python train.py --train_examples=48750 --targets=["pattern colour"] --embedding_dim=192 --mlp_ratio=2.67 --experts_per_token=2 --conv_stem=true --width=384 --optimizer="muon" --momentum=0.98 --steps=10800 --batch_size=256
Rows from block 3 of a small image embedding model, named by matrix and row number. Rows with one number within an expert belong to one neuron, the router's apart. Each number is 50 + 12 x the weight over its row's rms, rounded and kept within 0 to 99. All counts start at 0.
Before each expert's rows are labels from the 100 images, of 14848, where the router gives the expert most weight on average: "strongest on" is what is common among them. Only what is clearly more common there than usual is listed. The data: procedural textures in two colours, tilted and lit. In brackets: how many of the 100.
# router: router (model.blocks.3.mlp.router.weight, 8x384, trained with AdamW), inputs 256-383
# gate: expert gate (model.blocks.3.mlp.gate, 8x384x384), inputs 256-383
# up: expert up (model.blocks.3.mlp.up, 8x384x384), inputs 256-383
# down: expert down (model.blocks.3.mlp.down, 8x384x384, transposed), outputs 256-383

# expert 3
strongest on: teal (83); pattern colour: teal (78); ground colour: grey (31)
router.3:56 46 38 31 46 53 40 58 63 63 55 59 41 53 48 50 51 46 26 55 40 23 54 30 62 58 69 56 51 49 58 62 53 54 63 45 57 58 27 76 24 58 51 50 35 60 56 46 61 48 47 42 54 60 34 31 43 23 63 39 67 47 48 76 56 55 45 56 56 47 31 52 57 45 50 67 24 52 48 58 37 45 47 59 61 70 70 68 47 49 52 63 48 61 57 61 39 45 41 34 53 34 72 34 50 68 37 32 47 40 61 46 58 28 43 72 42 30 65 47 54 65 80 54 40 59 42 25
gate.15:57 54 41 39 74 53 59 30 50 64 23 28 49 52 47 72 52 47 44 53 53 55 51 31 22 23 49 39 46 66 46 45 31 54 68 11 47 60 51 39 48 55 55 49 55 50 39 66 55 36 49 71 21 48 59 54 67 53 47 34 21 70 71 40 55 43 49 65 36 55 56 42 52 56 63 43 33 26 76 36 41 44 55 59 42 47 52 69 56 34 34 34 41 54 74 59 51 49 67 45 69 48 30 44 43 54 54 56 46 50 66 48 51 66 64 39 45 42 50 52 44 55 67 36 46 47 69 63
up.15:58 50 45 55 64 72 50 70 60 49 41 17 29 80 43 41 71 42 79 71 57 54 72 55 46 44 25 34 57 45 41 73 33 54 50 60 40 45 47 50 58 45 49 46 48 52 40 65 31 38 43 59 34 41 44 52 64 57 35 49 60 44 51 50 62 46 39 45 54 30 54 60 48 37 49 52 61 46 60 44 59 43 54 53 27 52 54 59 58 56 65 30 36 57 52 51 60 61 60 55 56 51 84 65 41 40 40 48 56 56 34 34 49 53 52 49 42 57 47 53 55 52 52 35 43 25 63 72
down.15:57 54 44 40 69 55 50 48 57 71 57 46 39 66 42 42 35 51 31 52 58 56 44 41 57 39 48 47 50 50 47 59 28 26 35 74 67 72 44 53 44 27 71 47 60 37 47 53 53 46 50 46 46 49 63 62 55 48 49 40 55 47 42 55 54 68 56 50 71 55 55 68 54 37 36 85 41 67 59 34 47 51 55 46 45 64 63 44 57 46 61 72 55 30 57 48 41 44 35 61 31 42 73 58 67 50 73 55 46 46 61 57 28 78 41 29 50 36 45 43 39 64 17 64 58 66 39 53
gate.16:70 57 45 55 51 54 23 50 21 34 37 36 49 56 63 58 62 57 49 33 48 31 42 73 49 46 51 55 43 41 67 71 51 57 49 55 45 56 22 25 65 46 64 38 47 44 58 62 57 46 64 55 52 52 35 51 58 44 46 56 46 41 37 49 57 59 59 54 35 55 74 43 60 65 63 49 51 44 35 74 47 44 34 58 44 55 28 54 55 55 43 50 54 61 23 41 58 56 57 46 73 69 39 64 74 50 58 42 43 69 38 47 45 61 52 60 63 61 33 51 42 56 49 35 59 31 63 44
up.16:67 40 25 64 45 66 27 46 63 56 54 24 48 37 35 59 54 56 51 39 57 47 61 49 30 44 62 40 73 49 46 41 64 53 48 44 66 70 52 43 27 14 39 37 43 57 50 49 42 46 57 40 38 74 64 57 57 61 39 55 45 60 40 24 33 63 53 50 53 55 43 54 58 53 66 40 44 46 41 33 52 49 33 73 51 52 65 47 42 62 55 19 54 45 43 39 56 35 46 33 60 52 43 40 61 47 57 48 53 48 58 50 50 47 56 56 68 46 35 31 59 62 49 43 59 35 69 61
down.16:68 38 51 52 64 55 47 58 49 48 41 59 32 40 45 48 68 54 50 62 33 66 61 33 38 38 41 51 22 44 67 66 47 37 48 49 72 65 63 58 49 46 52 51 53 49 45 34 70 52 35 46 54 53 54 56 48 48 58 47 45 46 53 39 54 51 41 73 69 27 44 61 64 42 56 67 48 59 49 53 50 77 61 43 50 39 50 49 30 56 44 61 66 75 42 66 39 46 58 50 64 66 42 57 61 46 53 52 49 57 30 41 42 45 52 57 51 43 49 42 57 52 63 43 29 55 38 38
gate.17:30 47 51 49 44 53 41 46 43 57 42 55 55 55 69 39 55 67 42 47 50 37 47 33 40 54 50 66 65 57 63 35 45 28 69 50 30 48 68 42 67 54 60 70 57 69 56 64 49 69 45 46 43 72 18 53 48 40 38 51 63 58 50 57 64 74 51 37 67 53 61 44 47 43 37 57 51 42 42 43 54 48 45 51 53 64 14 25 49 33 38 59 60 42 29 65 54 47 60 51 43 74 62 43 40 47 48 50 65 54 34 59 66 50 47 47 55 45 53 56 43 62 47 48 63 52 82 43
up.17:64 56 39 71 64 71 44 45 47 51 49 53 51 54 30 66 43 49 29 48 55 54 52 71 63 52 48 57 34 49 42 66 52 50 41 27 40 54 44 47 30 48 58 33 56 63 49 63 51 44 63 38 51 21 60 67 56 42 50 51 41 48 53 62 40 27 42 63 42 53 54 58 31 39 54 38 53 58 48 61 46 31 44 43 39 70 57 65 34 50 25 50 58 34 58 75 47 51 87 51 37 77 47 62 46 49 51 50 44 46 72 44 53 57 57 50 31 60 55 76 49 46 48 32 45 44 40 51
down.17:60 56 57 42 53 49 51 48 68 63 51 51 49 32 52 36 77 43 52 50 53 49 37 45 54 38 64 74 73 51 56 54 45 49 50 49 62 45 46 63 30 50 24 44 40 74 63 69 52 72 49 51 57 39 52 68 41 38 30 62 54 48 38 39 63 54 61 54 60 38 52 53 50 66 60 55 36 36 36 54 53 65 36 16 59 60 54 33 73 33 53 65 11 41 46 44 60 25 37 59 65 57 53 52 54 67 41 45 32 39 13 59 29 42 65 40 51 51 55 15 40 68 70 56 61 60 59 53
gate.18:54 50 56 45 25 51 43 61 32 56 53 50 49 58 19 39 57 44 23 59 66 30 62 49 71 32 41 62 57 36 41 44 73 62 57 68 45 54 50 49 71 51 49 40 46 41 55 45 39 27 24 65 51 65 49 53 56 57 46 46 53 62 58 38 46 51 33 43 26 59 36 56 51 41 52 64 44 55 65 61 65 55 46 48 46 61 54 59 53 37 48 27 46 43 68 48 30 29 72 40 66 68 45 73 52 47 51 31 45 52 45 54 74 43 56 53 31 54 49 37 53 38 47 43 48 45 58 69
up.18:46 40 28 29 37 48 52 52 39 39 58 58 63 55 45 59 36 56 35 54 55 52 49 51 51 28 46 59 58 44 39 56 54 50 36 72 41 61 58 52 56 50 33 32 38 47 42 40 48 42 27 72 59 45 47 46 54 24 52 55 42 59 61 61 68 41 35 38 52 44 56 56 58 30 38 51 53 61 57 55 69 45 54 44 56 56 52 59 51 33 41 38 40 49 68 58 34 46 51 25 45 68 56 43 46 43 63 47 66 51 40 51 57 34 66 58 45 53 68 36 67 37 57 47 53 34 62 67
down.18:60 41 37 56 47 76 39 61 60 35 73 41 32 57 51 58 52 41 70 54 58 73 61 57 30 48 58 46 66 42 42 58 56 40 60 28 51 44 26 62 66 71 44 52 49 51 31 46 54 32 40 54 62 33 38 33 20 56 53 46 70 58 51 52 62 61 49 42 53 48 45 43 43 49 58 56 72 71 53 46 43 28 47 39 58 56 63 60 45 70 44 57 33 52 49 58 42 70 38 49 52 42 41 53 52 61 44 50 36 50 44 59 43 33 46 47 67 49 40 27 56 34 65 51 54 37 51 58

# expert 7
strongest on: pink (36); pattern colour: pink (30); pattern colour: grey (27); pattern colour: white (26)
router.7:48 49 53 34 68 54 64 45 62 48 60 62 42 45 23 56 26 49 62 64 42 43 70 52 32 42 71 51 61 56 35 70 43 41 33 49 58 46 52 39 59 40 52 36 59 43 65 37 50 24 43 69 50 36 43 39 38 49 35 47 66 42 51 52 50 39 42 46 48 45 70 39 43 64 51 42 66 50 30 54 48 42 47 47 28 49 37 28 60 37 74 48 45 45 74 64 48 58 56 59 32 59 38 24 45 59 47 59 62 32 50 63 64 56 51 42 59 57 63 36 67 55 51 71 60 59 27 43
gate.12:47 48 47 56 62 46 57 68 59 40 17 45 49 53 58 53 58 39 35 59 55 56 50 57 20 39 41 61 38 45 51 66 41 51 50 34 55 42 49 66 50 52 47 61 32 29 33 80 57 69 44 51 44 51 48 54 52 41 43 51 64 60 29 47 66 47 52 66 58 33 55 46 64 45 49 88 48 58 39 36 62 43 70 37 67 65 66 56 63 34 39 59 47 53 74 48 61 59 52 65 46 77 38 59 61 47 69 53 41 55 40 55 42 41 47 59 36 38 62 50 51 34 50 58 47 64 39 38
up.12:24 66 45 49 37 46 43 55 41 50 39 52 55 60 61 55 77 33 48 42 47 63 57 36 19 42 40 51 55 35 43 47 54 55 37 46 61 72 51 42 32 44 64 25 30 51 56 33 48 70 73 38 57 47 59 53 49 51 26 42 25 48 49 42 65 79 42 55 59 56 55 47 49 57 49 72 41 48 37 45 37 42 61 42 69 53 63 53 44 56 46 49 74 61 57 53 30 64 29 76 28 58 51 61 57 36 42 59 56 49 43 51 22 37 45 66 52 58 52 46 36 44 34 45 66 62 66 49
down.12:37 63 48 74 67 35 33 52 39 53 57 59 82 34 30 59 56 49 52 67 35 47 54 40 66 41 37 54 54 25 42 61 73 52 37 50 61 40 52 71 49 69 27 41 31 45 59 62 44 81 56 50 49 66 52 48 47 39 53 66 15 42 54 52 33 34 50 42 82 49 39 48 57 44 58 43 51 41 39 45 61 58 50 60 38 74 51 50 49 59 40 38 26 61 50 51 48 63 53 41 41 64 46 54 62 50 53 42 55 40 51 61 45 56 28 46 48 48 48 50 46 64 53 67 58 77 44 25
gate.13:46 38 49 41 52 52 53 60 50 51 71 34 65 53 34 45 49 39 33 40 50 23 32 54 36 57 53 43 52 58 45 34 65 42 42 47 55 39 47 59 61 25 62 50 39 56 59 59 35 76 36 59 45 48 76 59 63 40 28 53 61 34 37 43 59 35 32 55 50 54 36 55 55 49 57 54 54 55 60 52 52 59 55 50 48 44 49 55 72 28 54 48 66 59 56 67 34 36 48 64 43 55 48 55 57 61 54 34 46 36 64 39 38 37 28 48 62 25 40 53 51 40 54 67 39 53 60 48
up.13:60 51 36 41 58 56 57 47 43 71 28 61 44 55 66 47 72 62 64 38 40 38 52 58 55 50 43 87 57 50 50 40 43 65 37 43 67 40 59 41 45 49 48 46 57 38 24 33 27 43 55 63 50 79 46 69 45 43 55 58 47 73 44 50 32 50 66 33 48 52 43 57 48 48 29 69 36 64 39 56 52 44 48 60 41 60 59 64 54 50 39 59 59 49 79 25 51 53 52 42 49 65 29 29 42 45 29 38 46 47 51 54 41 64 52 48 43 50 63 50 42 48 32 47 46 64 34 41
down.13:51 47 44 42 51 58 48 43 59 56 53 76 56 57 71 40 52 43 57 84 68 54 51 47 43 26 61 63 55 45 41 55 58 50 48 34 58 47 54 39 47 42 42 55 58 71 45 27 61 82 45 59 83 41 57 58 43 42 49 63 40 37 50 48 51 44 40 63 50 37 40 77 42 61 51 47 48 59 60 47 43 42 56 53 63 55 37 53 44 31 47 55 32 23 29 59 49 35 63 41 46 61 45 44 47 50 68 40 51 59 66 50 33 66 37 54 55 38 51 65 60 57 65 42 44 50 41 50
gate.14:50 73 59 32 63 79 57 65 51 48 67 49 31 42 46 51 39 65 50 52 49 47 61 42 50 42 19 52 54 54 52 53 50 55 44 64 40 63 47 70 67 65 79 15 55 68 42 65 56 34 44 63 47 57 73 53 64 58 49 42 38 70 24 62 24 60 24 45 42 51 49 41 41 41 70 70 54 72 68 43 54 47 59 63 71 58 59 60 69 82 47 55 51 38 38 52 63 47 59 56 38 60 63 52 57 40 63 40 26 47 39 34 55 41 47 45 30 50 37 36 43 54 40 40 50 51 50 54
up.14:50 47 41 65 91 47 44 46 64 50 30 48 38 50 69 49 59 69 52 48 59 42 51 52 62 49 56 57 60 38 51 57 49 60 27 28 45 62 41 36 46 34 51 75 38 46 61 64 67 58 50 32 42 36 37 41 59 49 49 36 49 57 30 33 33 55 45 47 66 48 46 53 47 35 78 89 24 52 46 49 79 34 55 48 52 58 47 51 60 42 50 56 67 54 49 44 51 38 58 56 37 34 38 38 55 61 60 56 42 63 59 56 49 43 50 50 42 49 69 37 28 66 57 40 50 60 57 36
down.14:30 38 58 44 64 76 71 55 48 30 44 70 66 33 39 40 39 59 50 68 60 33 60 28 28 55 38 52 55 31 30 40 40 66 42 28 47 35 40 46 38 45 46 67 51 45 51 38 57 72 48 42 40 37 29 32 55 57 43 57 52 64 50 49 52 51 48 50 41 68 39 21 65 26 60 41 56 59 59 73 63 49 47 31 24 51 50 39 67 49 40 38 37 39 51 60 45 38 44 28 38 44 56 46 62 56 57 39 59 63 40 67 66 36 60 50 56 55 64 40 54 37 65 50 55 48 46 51
gate.15:42 46 62 61 65 59 54 45 45 48 27 40 40 35 40 59 52 56 43 54 55 45 39 58 49 67 49 32 52 28 41 41 52 53 19 42 57 56 46 41 49 53 34 60 62 32 61 45 43 36 37 59 61 45 25 52 48 32 46 68 42 81 47 59 37 63 57 34 50 51 52 62 45 62 64 47 25 52 47 68 48 61 28 56 63 34 52 45 64 43 42 38 31 54 42 40 46 29 41 58 55 54 70 63 49 29 49 61 52 67 55 60 13 49 46 49 67 65 51 48 46 70 39 58 68 66 84 59
up.15:41 47 31 45 65 40 47 35 60 53 58 56 42 38 50 39 45 56 21 45 43 73 49 53 45 51 27 46 64 34 45 42 66 44 36 69 52 25 46 45 16 38 41 60 71 54 30 56 28 43 58 60 42 51 46 40 57 39 39 47 55 37 32 56 61 38 43 49 36 47 65 14 61 55 61 51 37 40 63 53 39 35 34 55 43 39 58 45 68 38 48 60 25 67 40 50 55 52 55 61 53 53 72 61 55 48 51 50 65 50 46 61 57 22 60 52 34 49 53 45 58 64 36 59 63 41 61 38
down.15:31 51 41 45 41 49 36 33 61 52 42 41 25 45 69 32 56 28 36 35 64 31 72 55 73 60 47 54 31 60 46 44 52 41 53 83 51 54 52 59 24 53 42 55 55 39 42 50 43 43 56 58 66 49 48 54 68 94 55 39 58 46 61 69 46 47 48 44 35 49 45 39 58 43 57 38 53 33 57 53 55 40 28 49 59 51 48 33 60 58 58 46 33 38 30 68 42 58 61 76 47 37 35 82 48 50 34 48 64 41 41 57 44 47 37 28 48 52 70 50 64 56 41 61 64 43 61 55

# expert 6
strongest on: red (100); pattern colour: red (100)
router.6:48 46 25 84 48 56 59 55 41 36 41 67 37 55 70 40 37 53 57 58 41 33 55 52 62 42 61 23 57 55 67 45 56 36 62 62 43 49 62 52 89 50 48 49 53 61 20 69 41 67 32 61 59 50 42 42 46 63 45 49 23 42 43 45 57 65 53 68 64 55 47 57 42 42 40 49 49 65 51 36 55 43 59 37 44 43 34 35 57 67 58 58 51 53 38 18 53 40 79 64 58 44 68 62 63 32 33 27 57 32 56 68 36 56 62 41 56 49 25 37 41 61 47 49 45 41 57 53
gate.13:45 40 54 49 51 64 77 64 58 46 59 46 55 41 42 48 34 75 42 34 29 50 57 66 36 66 41 55 36 61 52 54 28 51 53 41 57 40 53 40 67 61 40 58 49 42 67 57 46 61 31 36 47 16 49 39 51 65 37 48 47 50 59 31 53 39 48 50 47 62 62 52 37 49 40 41 32 38 55 58 20 40 55 52 42 72 52 37 30 52 27 61 35 34 47 50 34 50 47 53 58 51 48 67 38 25 52 66 48 50 57 44 66 39 36 46 41 40 58 75 57 26 47 53 42 47 48 66
up.13:39 50 75 60 72 57 38 48 73 54 33 40 49 43 40 59 54 73 47 62 68 32 48 49 43 56 45 35 54 51 49 54 53 53 62 58 41 65 34 40 54 51 53 51 59 33 44 56 51 58 51 81 41 80 58 53 48 38 51 64 35 55 49 57 52 59 46 41 50 38 47 35 76 58 46 44 56 65 45 68 68 43 51 42 65 26 39 36 53 61 48 51 48 31 52 45 62 46 47 36 46 49 63 50 51 64 67 49 29 47 53 48 51 65 35 59 49 83 45 44 52 72 64 50 50 55 59 50
down.13:44 69 45 61 42 37 64 47 33 46 33 49 46 38 27 77 60 50 45 46 42 54 40 49 44 69 65 62 55 42 47 63 38 38 44 43 75 46 31 54 38 70 62 59 62 37 47 49 50 45 64 54 35 44 49 46 48 56 51 68 54 36 42 46 44 63 52 45 48 62 51 40 50 64 31 60 50 45 54 38 38 49 50 50 41 33 61 63 44 47 39 60 62 57 77 75 40 31 48 61 53 54 42 51 80 47 45 63 65 40 49 64 49 66 57 43 48 57 57 41 29 65 70 50 51 21 49 49
gate.14:38 44 61 28 61 60 27 60 47 52 45 44 64 39 75 34 68 63 39 55 57 35 48 31 43 54 57 47 44 53 57 63 33 69 43 52 43 49 64 63 36 53 49 60 32 61 62 52 42 48 42 47 52 76 69 45 51 45 58 30 37 51 46 39 59 51 37 63 40 67 35 67 54 49 61 56 59 49 42 63 34 37 64 33 60 44 42 65 58 41 62 51 27 61 56 80 47 63 61 46 49 48 54 63 52 53 51 66 67 35 47 20 35 59 47 74 46 23 46 50 52 62 42 44 49 43 42 64
up.14:35 68 62 45 67 52 59 51 39 45 38 32 39 44 52 48 55 35 63 49 49 72 32 49 44 47 67 45 53 59 61 42 52 33 69 71 47 70 46 26 43 51 31 63 51 26 47 53 74 45 50 26 56 56 34 44 41 28 46 39 54 53 57 57 53 33 32 67 37 71 34 34 54 48 62 53 45 47 46 58 39 52 39 55 48 48 48 45 61 55 57 31 53 74 37 25 44 41 26 66 63 68 40 42 51 52 45 66 40 55 43 61 61 47 45 27 54 64 47 57 17 61 41 63 68 51 62 34
down.14:54 64 51 29 61 71 55 35 49 68 53 61 51 45 61 29 58 36 44 29 53 26 60 51 58 74 53 65 50 46 62 60 54 50 51 46 64 48 62 56 49 43 20 52 64 36 52 57 62 43 55 45 57 49 61 22 57 18 34 57 40 63 55 46 57 42 52 55 16 65 61 55 61 80 40 51 57 62 74 63 39 42 59 57 64 46 52 52 39 33 43 44 56 42 36 64 59 52 52 44 50 46 52 48 33 58 45 71 30 46 45 61 45 48 42 37 49 51 47 48 49 44 34 37 77 44 48 58
gate.15:57 53 35 64 35 69 43 40 39 50 63 40 44 57 64 58 67 47 68 35 47 31 46 42 60 56 72 58 73 37 48 83 54 59 38 33 72 65 49 37 54 44 53 35 40 37 46 70 35 51 46 47 44 66 59 68 50 60 50 49 28 65 51 49 49 62 53 34 47 35 58 77 42 52 48 72 77 34 44 24 45 60 42 45 56 57 78 45 59 31 58 53 31 56 34 49 28 47 28 47 45 46 40 51 50 41 48 51 45 39 59 38 42 37 62 35 62 45 71 57 55 49 48 36 55 54 38 57
up.15:42 80 56 47 23 58 43 37 47 59 71 34 68 39 53 61 50 55 47 52 67 36 55 46 42 41 35 44 52 58 54 55 40 45 38 37 52 69 52 61 44 52 24 76 46 68 37 63 32 53 28 58 37 44 36 57 48 63 58 33 41 54 48 70 52 62 52 41 25 52 47 55 49 52 51 49 52 36 48 67 66 46 56 55 43 64 82 61 58 43 52 53 19 41 35 33 36 46 45 42 33 35 50 45 54 66 48 60 43 43 61 55 48 56 63 21 34 42 50 73 48 70 73 55 40 55 37 19
down.15:46 52 61 49 36 54 40 56 31 48 46 48 52 54 52 47 66 61 63 44 59 52 39 22 57 52 54 51 44 49 41 50 25 54 44 42 39 46 42 56 48 60 61 52 25 37 31 38 59 23 34 55 57 54 60 46 50 44 41 57 41 64 59 77 44 47 41 80 64 27 42 50 56 54 46 56 50 59 43 60 33 40 41 54 47 39 50 44 29 64 30 46 49 57 51 66 54 58 44 57 20 41 49 36 88 24 37 49 43 53 55 48 40 57 41 63 33 61 37 31 56 50 56 32 52 36 48 45
gate.16:56 51 54 57 69 49 34 73 58 57 38 25 30 51 48 40 50 35 37 28 50 69 38 37 50 51 33 55 45 65 51 41 51 70 53 34 40 45 34 44 52 65 71 28 49 65 58 41 56 49 33 72 43 50 45 59 51 52 44 48 53 59 41 30 68 40 50 41 58 42 60 59 36 48 57 69 44 43 35 70 40 50 59 26 53 67 58 43 39 60 38 33 37 36 63 59 57 59 65 60 46 65 61 45 25 44 67 67 52 30 50 75 42 32 32 73 40 46 66 33 35 31 36 34 47 44 47 51
up.16:51 56 44 51 46 57 52 46 34 48 57 59 69 60 60 54 44 49 49 48 32 40 75 60 68 35 63 58 44 48 48 69 57 44 68 47 41 41 44 60 72 50 44 47 52 30 47 54 48 44 68 23 55 50 63 44 42 38 43 53 38 43 41 53 49 53 44 56 48 46 58 58 52 47 57 27 40 52 54 47 61 39 39 59 48 39 66 49 61 29 67 49 42 64 49 20 51 53 53 35 57 42 49 57 64 33 53 49 56 42 46 53 19 41 62 35 73 60 54 62 56 54 68 45 49 69 43 50
down.16:55 78 50 55 59 54 48 45 61 61 60 55 48 59 55 64 45 52 36 41 56 45 54 64 40 63 50 44 56 53 45 33 44 60 47 62 35 49 63 30 35 43 60 40 79 41 69 48 53 49 62 48 42 45 73 58 75 67 43 47 52 55 58 45 35 57 44 64 33 52 32 73 20 68 56 60 31 64 50 33 58 47 48 44 64 51 63 65 47 45 67 69 49 33 41 57 54 59 42 42 55 52 50 50 53 49 50 41 49 59 49 56 53 20 28 52 43 62 37 41 44 39 56 66 59 55 53 38

# expert 1
strongest on: purple (100); pattern colour: purple (100); teal (44); ground colour: teal (44)
router.1:42 51 81 36 42 70 57 28 38 47 46 42 61 44 59 54 69 28 53 36 66 64 53 63 43 53 48 47 56 54 56 55 63 42 44 49 38 74 57 47 77 29 35 67 67 45 54 73 33 36 52 71 41 55 64 46 58 66 33 45 38 36 49 36 45 41 57 42 30 53 53 34 51 64 50 67 49 70 82 53 63 66 42 46 53 71 60 37 48 54 60 64 54 63 64 57 55 37 73 50 65 71 42 52 55 41 39 54 41 57 40 57 57 38 50 49 45 59 62 30 45 28 66 55 25 44 51 70
gate.18:53 55 38 48 64 39 56 45 59 46 29 46 39 57 55 64 41 52 48 44 51 36 57 34 39 36 51 53 53 51 60 33 35 50 73 36 49 52 39 39 39 35 53 52 59 49 62 11 23 68 32 72 34 69 58 48 28 41 54 53 59 56 61 14 58 68 29 49 50 39 54 50 54 49 35 46 55 59 65 53 44 47 59 67 53 47 60 46 43 39 76 14 45 65 54 37 41 69 62 44 38 49 58 50 51 62 65 52 64 65 60 63 39 51 47 60 43 29 62 31 48 57 28 35 46 72 51 44
up.18:52 46 28 41 51 38 50 49 54 51 51 58 74 37 62 78 39 45 69 53 33 57 62 57 49 52 56 59 54 42 56 45 65 69 47 34 42 57 51 58 58 39 53 43 61 53 38 17 44 42 46 53 56 63 44 34 39 56 68 55 69 50 51 48 42 51 33 47 57 47 54 37 36 51 51 47 50 47 53 64 48 57 66 38 61 38 61 40 42 18 60 34 51 47 35 60 15 69 71 45 29 42 51 39 54 60 50 34 56 55 68 74 55 45 57 54 58 38 49 21 72 71 38 51 39 55 63 38
down.18:36 64 46 46 28 47 65 37 45 53 63 55 38 56 54 58 48 53 43 40 35 75 55 79 65 61 72 71 47 33 47 72 24 28 31 60 55 66 47 55 43 62 49 41 36 67 55 55 53 49 58 76 43 43 53 41 31 43 50 46 68 45 81 47 58 43 55 51 50 49 51 39 34 53 54 25 61 41 66 55 39 46 47 48 37 31 40 39 81 78 68 65 53 71 52 40 48 61 52 30 31 41 49 26 69 53 51 58 45 60 50 71 36 47 55 51 51 59 37 47 47 63 57 47 34 60 57 51
gate.19:45 34 29 50 56 49 57 59 57 47 40 49 41 42 85 42 58 79 79 42 49 30 35 43 65 43 41 48 57 40 56 38 49 48 65 58 49 48 52 59 32 62 55 52 56 37 38 83 50 45 44 47 36 41 77 60 63 49 45 43 61 62 26 60 66 51 48 38 55 49 43 65 57 58 58 44 53 42 48 48 53 45 51 50 79 55 56 44 47 43 35 35 36 71 52 46 53 44 70 50 45 71 26 43 49 26 47 46 60 55 58 56 40 44 62 56 57 51 51 52 48 50 59 64 45 52 56 42
up.19:37 48 52 61 65 64 45 52 63 55 47 61 41 69 51 39 45 59 56 62 43 38 52 49 48 35 42 36 24 50 58 50 42 49 53 55 55 47 56 65 31 49 63 55 48 54 62 37 48 34 46 44 23 41 32 65 56 59 38 40 38 54 42 41 65 61 48 48 50 68 28 56 68 35 41 52 48 52 90 31 41 72 56 46 64 59 54 35 26 49 50 35 53 34 33 61 61 38 51 60 63 75 37 62 55 63 44 36 27 69 42 23 47 37 46 44 37 39 56 55 44 63 39 32 68 54 31 42
down.19:52 44 32 44 48 51 44 60 51 48 47 31 55 47 47 48 38 69 54 54 39 69 40 62 50 40 38 58 50 63 52 48 61 58 55 51 36 42 51 60 43 47 36 29 49 51 66 45 39 68 43 70 53 56 46 57 34 63 78 61 74 47 45 51 65 64 59 49 54 28 27 49 57 35 38 59 52 44 40 31 46 44 55 36 55 54 67 63 76 53 37 54 47 71 47 54 42 46 63 39 52 48 35 54 40 67 58 52 55 46 54 68 57 50 58 54 39 45 32 36 55 24 46 41 36 50 53 42
gate.20:58 51 55 54 44 41 47 42 53 55 48 37 51 38 49 29 45 77 44 50 70 37 34 54 63 54 35 58 27 41 56 55 43 64 39 47 46 48 44 70 46 46 50 30 46 33 33 37 52 53 55 49 57 57 45 52 31 58 71 61 41 50 45 51 56 42 30 40 55 56 45 48 42 49 66 40 39 51 43 52 54 60 43 65 67 37 46 35 52 46 62 53 60 68 66 36 57 49 54 43 32 33 56 24 56 59 24 41 41 56 39 47 57 50 60 64 53 42 26 44 47 68 56 55 38 34 74 51
up.20:30 39 60 35 56 28 47 60 44 67 38 59 58 69 39 61 64 32 50 46 36 60 57 27 49 56 58 56 71 67 36 56 46 51 64 59 64 46 55 19 50 40 37 79 61 61 62 68 65 46 40 59 43 40 40 57 56 31 35 33 57 58 63 38 57 42 57 50 33 52 47 37 63 70 19 57 62 54 54 35 45 42 60 30 43 63 23 51 43 50 43 34 55 52 39 58 35 56 51 60 71 64 52 56 41 38 60 49 55 47 47 54 22 50 48 37 38 58 94 52 48 43 23 45 48 67 33 61
down.20:51 48 51 25 44 45 70 52 57 61 59 45 48 41 42 39 47 42 47 31 64 56 40 49 52 53 48 49 45 50 47 76 42 32 66 38 58 63 73 45 25 41 60 40 57 32 51 51 67 27 39 42 70 39 54 62 29 57 37 35 54 54 49 51 48 65 34 61 58 49 72 76 51 58 54 46 73 25 60 55 45 52 44 60 25 53 72 55 40 60 54 32 77 49 43 27 44 39 34 22 33 40 46 37 39 35 49 72 50 52 41 63 80 50 47 69 54 53 43 46 45 75 74 50 73 39 44 49
gate.21:48 81 52 45 39 52 43 39 55 38 43 14 42 63 60 40 60 53 39 43 50 48 61 28 53 61 27 46 44 57 46 50 53 63 30 47 44 52 38 63 36 50 56 45 42 43 36 36 74 69 67 64 77 55 38 37 40 53 41 51 38 39 52 47 37 77 72 45 54 52 39 16 46 49 52 28 55 58 64 55 65 57 62 38 58 37 37 52 54 49 46 60 54 32 24 58 31 49 45 87 37 51 68 51 71 49 45 50 46 38 43 51 59 62 68 53 49 67 73 49 48 55 51 41 51 53 42 41
up.21:59 53 44 25 44 66 50 74 33 45 41 60 42 43 41 63 57 47 64 51 68 56 52 55 41 51 66 38 34 53 48 34 48 49 39 54 62 53 41 56 40 47 44 47 63 55 62 59 57 47 70 53 72 68 46 62 56 47 66 42 49 35 61 51 52 41 72 40 44 41 51 59 45 64 30 40 37 39 59 37 57 68 60 41 52 34 58 42 63 56 70 63 38 67 53 65 47 56 27 48 70 41 48 54 55 59 48 41 39 53 52 50 36 51 64 36 64 59 60 43 35 41 35 42 59 44 44 59
down.21:40 63 34 73 62 48 37 66 44 34 51 58 43 44 36 49 30 42 46 27 43 61 32 67 53 43 36 55 43 46 50 49 47 64 60 58 43 24 74 70 69 38 44 39 50 45 51 52 44 56 53 68 50 27 55 36 52 48 57 37 42 54 43 62 65 50 36 41 50 50 49 54 51 43 55 45 76 44 58 53 46 64 50 68 40 66 36 28 33 43 62 29 58 77 63 64 67 43 45 68 40 46 38 14 55 47 54 45 62 59 45 53 37 50 52 22 65 42 52 50 47 39 38 46 30 61 79 40